{
  "encoder_drop_path": 0.15,
  "decoder_layers": 3,
  "optimizer": "soap",
  "max_grad_norm": 3.0,
  "lr_schedule": "cosine"
}
Rows from block 7 of the encoder of a small masked image model, named by matrix and row number. Rows with one number within an expert belong to one neuron, the router's apart. Each number is 500 + 50 x the weight over its row's rms, rounded and kept within 0 to 999. All counts start at 0. Numbers have three digits each.
After each expert's rows are labels from the 100 images, of 14848, where the router gives the expert most weight on average: "peak at" is the part of the image that holds the peak; "top examples" is what is common among them. Only what is clearly more common there than usual is listed. The data: views of escape-time and Newton fractals. In brackets: how many of the 100, against the usual share in percent.
# router: router (encoder.blocks.7.mlp.router.weight, 64x256, trained with AdamW), inputs 192-255
# up: expert up (encoder.blocks.7.mlp.up, 64x64x256), inputs 192-255
# down: expert down (encoder.blocks.7.mlp.down, 64x256x64, transposed), outputs 192-255

# expert 37
router.37:497476455510546506530554498505500513475525478562581483557496521505342490487487568443515497530512469589473508419490501486463534577539565457508563463527506486573486422558489448458476458538478459
up.0:527499541427451449503546583485542500485491461608535520510491446542421469479496465387505566481526467603349462446537488365519442504597553526597551480520524538398518523496507482494466529431514426
down.0:428449482519531524533553468431551466585500523459529571586444386498577477466526561459439374619439469518518512497558528446500524461467579440565437488416454537418460510552424566514512568556518477
up.1:496457457411474532353460601487481572488548494582541495468572498519541463484533452427564456482514510599475489535504459470553493476538593462499499483532538492540520436477534533553545532471411529
down.1:541486482482537487545513508571476455528582476516560511443501561538552485424511505522508598533412517464560370474510543439488440481475565408593476445513449502463536576572474536540443484541413552
up.2:435434466562434575524585521451513446543454466493472543493474514453513400456452563502423506643433423476480485446454519449517497499522527487526591547514528518564491574567553485520520570521504467
down.2:552561545452563598418406527511492462467513429447510567584472476531582492475556496486578528419492388479435506548563472543558483549504465629590473509378464487505455479518428552523473560516553466
up.3:546519458466442543448437510456541514495554519516500515497566483455476408561480474527532426490555458500570494414529481548515542527492485588540558477484594528516459549548565504410559378484489480
down.3:530526515452499487414406552534393486478467486564516553563503552513453516453494456482480591440529416490546463506550549484500470526486523522529482538562435456616569440455499474515529500515399535
peak at: top left (47 vs 14.1)
top examples: grey (39 vs 14.3); Mandelbrot set (30 vs 12.1)

# expert 15
router.15:466562490575530525546551478484502576469454519505467578546479460402571574482465548486468553495518534525483516558486488474575517481499479504448434441559534545455469431456480528479497545514486517
up.0:456494552579560473473585521538521501529460460479548501466489564500507381558517554527466517512537422452647531510557521437475456560496518469581460594517530513494515472586474545502539525537463551
down.0:514541565564485621511569483534576511507495510515520480432549515478527488549498490453560334509469520529435517504495516514480556505566473385477518471468496433430525450533480493541505517480487526
up.1:483547599520472582464504381481434499508491564487516577511479602507462472515512514539487369586518409487534403481475457570544568482487464531366434584507512499408437486468488545524494545538556614
down.1:402597560550473425593455534587578597489554483498443464500570547533432578488558531532511518572536542505577519475450558473634525595528507426598544498456486551557507569529511559493483446522456588
up.2:483523454546511501523380429415516412555441455500438508531489489473425573512550423560508551506463442465428564457512476443610557435476480523523421592531442510546482535467462473491515519472597441
down.2:519464495434499478445440553532540589456527472494480563507560484512461498389459530518454492488447550471549437506488530493447402527503503506496624536501508495535493530449468466435391380488502565
up.3:450530594475522435427603592413530637493490462550501576559516459500464443555500540455540508519542505514521455548501502414543517516472490431456444543464578513498475477499492456547500525510504550
down.3:490516572494485404475523547464466553524577458511451561550516527514502495448502543463479489623488548509391576542550575460532388485511498482468525429576448571462551474539465573443494390522563506
peak at: bottom right (33 vs 14.1)
top examples: burning ship (62 vs 9); dark (42 vs 14.4)

# expert 60
router.60:469512519497522520541512509491507536439593489530588463577410597464526472543595505434568505544536461533510455494483535425435492477511518498446506572459514470542510531575501441491514547599446450
up.0:477502534396516503535478414453531513503460453479468470522480516489527514558488518521541653563433521537452502486476477510612508404554537483481615480418483529433519468574449601480533506477562630
down.0:549493500543473461478531482397548498587541542486577508517547528507487553495465518544528563314464395480519530450525473514520510478556515511443502436474439462501502482471546597575518497470561470
up.1:538542547387490503508444483543459421457443538498490502610504411470374493564535500509489579569526523430373443552559452586480514445514473456432539485515480517530520516495465415477524495527381518
down.1:487404490587442507560429440506526492528458471520507494410487467434522553437496562498540537480494488529467552457557443512495507482530515479414466420474494424500411440461474543511512548496495510
up.2:461455509457536514437591483461461522468426474548494509521514544520545499551483473429483502534563507471581455506473522502540530600476464477481508575482521491492446538563459606492503527398390507
down.2:496515542451454589412487580491518478513563563525500394659511472609462476459427464434594456535522440511534508489501506399461550532532503488489521490497512541525556543585437464415505529582564496
up.3:433457470584543489602444395560516495464462512535449586535492410449496455438531531500538489533474525458438495454558519635535573547565490444532508402467491505420490465525475425471531418519454543
down.3:431515472525519545598425471559487500538448492441533537475383540442420485473547577428514480533497477481499542433505532428527437492506523539549528444626540507531414486506590530472520510499461439
peak at: top right (35 vs 14.1)
top examples: dark (58 vs 14.4)

# expert 11
router.11:497495568526476431487465455505583553531509457552600511513497497543574525542507449550532502489578536476467463492480453450421517479417508541371441556506516486499549549513476476440421516467504458
up.0:562504483522464443446512397500589461458485517472509467508488463550501424405516503494461370482531505486590467478479465524541533450519576510487556594507533400517467547444521496525498443499531534
down.0:516548496495511553482503657514472497548507505548515614562445528455415498425582542459490457456524464483521538462429502488604491479469592512479520436558511453468526449455438544521477483422468510
up.1:446492559525417482528486460470632515527447546419536431506518486489454402538496485534494377477465505410606491528475462497484569459525529540615534496408476461477523545522524493513492432537529461
down.1:503633529468426474509487426469478474471381484565477562572525498493400444466519520514500556450593553470464539497487455483441526451449489488439457630543526547507502492531486506412469516571521434
up.2:488618512396525509488418439414557513623475523539457497589524614566443649554457495560548435467527482523302512463521453487512491484442474484536554500547543530538469461477441511383561469536578493
down.2:495473519524473510483497513469495475536455555435432439581547547505506468560475518416515473473502513549475394531530494511452510565521478511445486524571537446450525480519501412586617358497526444
up.3:566427540412404511445506479541531441490465526424423464459503491525553496526517430456498584480510482444554470491580482552563493501521514557451507459515474610543537496484530502618518499431600541
down.3:488533506528414507441504480478501457509418562559461470401471495425479423503452453481470575555491556514568467477478460528498499496592552539497536450480506504430488590455550515594415527486417555
peak at: centre (29 vs 6.2)
top examples: close-up (58 vs 22.1); pastel (41 vs 14.2); grey (34 vs 14.3)

# expert 9
router.9:552474429612519464510463530496424519466464469415475481555545500578623437486526438568481512487515449491513444546538538441461560434447498489503434532522460509484473552377524504508554504472505570
up.0:549481503429545498455583497494463487574605520460549493480517544543507508526504490541565458591513482553459541486454496527635494578549401472460503591460501522500481481464492428531450518556507496
down.0:592444493441509504353579539545489535452535498445549366441554446586500412481498530586445518355557414525442447502510469503542486457508534584510469558487500482446521462602411441481486548399493469
up.1:465529412499527535555572504508491497517476519465485610512441510490410439464534527569470630699521407381622435462493495528445490554475475435466581587461463425549452509490467497535405512438445509
down.1:421459555441476476409502499448467476489529562467549388509496512540496389446409529457523545650572528523557585489547480483460530527500430466492540509412418513507490441494460520478495479514532543
up.2:463528499534450534448607346514506477438554501419458538531593532528547362528416554559499639505397484450538515498546525499435453539465520454587544551507471468544488456641447545463504428582461513
down.2:490371606490463408472455584495486531550563428419503470486466563487646490505566496479546550442464479486499514539542490546630467495528438493547497512517569446534375547511520457422528483470585466
up.3:480540501493507444387425478460551481476505530544472537557482450493543494419518594505526534543553472529578512541499495458481641440483386520534428506567539493424520474534453438510413543451540479
down.3:547524516607494513398578576580549556466487490493531429535499600495547625465491564595510552544472508444526503529480556469416538516565554509570452502544525582492510495480534558463477512493439464
peak at: bottom right (39 vs 14.1)
top examples: burning ship (28 vs 9)

# expert 40
router.40:577463498583539541529435531502489493461527458505605565512510522431553514493455434470416463494433599474574480544495458548482487424508558485481490529501505523460498479443480509454481497550499592
up.0:485543381536507552422499560472581481462557501459463469494418518529446513534511477551527600505483590602440512541517519562525484569467534511473607558529453577502499549561427480519426503518512508
down.0:539534440491457524610489451498522478572578549461595574529650433557516509518559440575453526479506440547516536577516502417560436495551498554530450471547487564555526451443478582525501502481452506
up.1:463473475555449566641527471500455560432521421550483529514531409512528535463509459459539481542568527426489544428467548505530490512500513534565470522505541549520437580508531499463419533424502539
down.1:446471490486484487469420473378556415384484472482494496489452544495509490439472449516533609622464538552496442456436487531575443542517465470482520401450415497422450435513467429508523465478546546
up.2:461505453494501520516502463538518526554465523477475518504451414431529556468545472540490635530503493575542488510565493551630637487519531519540509523440524430508456491448484553451474508547429572
down.2:505446443517576564512448505505486528463599455537499563524570540492538476461444478500577429418571500564546444453495537467533554478513605521548467434418455455432516525524489439557535435470515443
up.3:523526506528543550565420615430445523537532468474430508543415663493637586480457547602517393581509454560532495533540394458531572460476544491512532498503479487409470549476413625494485431406455407
down.3:513485541490501477517528496509445426578608459541527533466508489510555559454460564530460634414509495440584511424535480533525535432449455537544395485591511562567479475559462447462437456508512549
peak at: bottom right (34 vs 14.1)
top examples: burning ship (55 vs 9); sine Julia set (28 vs 10.2)

# expert 19
router.19:483426507476470364432522423550544566569557501517483584488546557393482512514461572576469525472487511425530548508415514488563508393543580612556468523445480554478502542490569568495542526485493447
up.0:479511543509508488494462527512575512492501522506476537493518508491497515437512537470521449486599642439612445537531435465482430497481465538519547468457555518533513545448556458521489543458543528
down.0:627532497503531530464449487486505420583481476558462499476454493528503495486528545524439495512499503482495466494453459500514481489469552486561470546539559500540526551453443589428366388467499578
up.1:508501497561570576536494382422575504579469499438476462534526427458518454441507533411442521506527511523630555551430502505510413582551521491441522536534518422587490502573491321481505478467491513
down.1:520460386453518561417479557474556512547586462501504550513422396519489532548483452542484434429523553490485482515562497534517474590490440494484525495526527550508532523450569586408419455533517527
up.2:471468459503504559460511444540500526587413449539500595496463462550498427525565440482613547588520486541553564584466360478491471557494541501532500542475563481567506440532495435496516516519470539
down.2:504509494474536585496527519499506526483543513530484559519431559511552520500408415541493483456464487477489480577428581451425529503550570462556516477508363508575549516423409503548474583464533556
up.3:486481463501514557469353600564490520504583519575435494471504465507495548503538498574433511500515528449531557446517523409459524401494510471534545475505588477489521598485409459512498433524495519
down.3:461493616477541545455499512373484612523467495544511432574402553434389500463454551584524366602444516498500465484541531514568427488455468498573510452462505587506503418497541568473515446499524495
peak at: bottom left (36 vs 14.1); middle left (27 vs 9.4)
top examples: tricorn (74 vs 11.1); close-up (63 vs 22.1); pastel (48 vs 14.2)

# expert 25
router.25:432518503459596534428530517485497460485483546588603478543515570613419568550607511482540531513562497530488477431434473495418564483447501488462504603533483449576495480604502478477519453443438555
up.0:532476456448529493539496514476492410512438481529443457438525445422565466579462544533538562397537512646507530519467525479571451496581536494456553544522437481464510519611610383501443478570456507
down.0:414538569562419442508416368501482551574447547524534397548504493559490583453507479444494449563499501433511528457527558497537577468498508436498396504464501388514562486482591507459548475404462526
up.1:427522453578439539568528526416475466541477480535501574437501521423542512421488490538462490574507578396554499512605531533518469499555523454525537518539562458502483573512468466513523476444483555
down.1:502483638511462507464483537503538512464440609539507587461418403494514583417530471448461494406464521514474481550556580530505529446519461397530518421549496495542509514501589455474512456465543551
up.2:511541474508563482575592509517448560477494506451452507530479490519394426442511534457460511455484605522485505503499492528469587501419548462486484398496415521550558481465561544433464405522536536
down.2:456521592496537494539506516500539472496502483549484457357480511452556494598541456522509511473460570455502476556457418502451522589585530577521538521505636424450493565585470496433512518512545514
up.3:551438463447492427494499544542480512495536503525453549442414462491548462459554435517484470468549540399437486476525549510592532553540458501458486429526416446497563512466503371502465396544476487
down.3:480564533548526485503462494557544497480530618406509497499535545507556437454538568512493557511490432466490473498566505535540562472523474454413545595511526593462608490458456521584426488501485513
peak at: top left (42 vs 14.1)
top examples: close-up (51 vs 22.1); pastel (46 vs 14.2); Julia set (35 vs 9.9)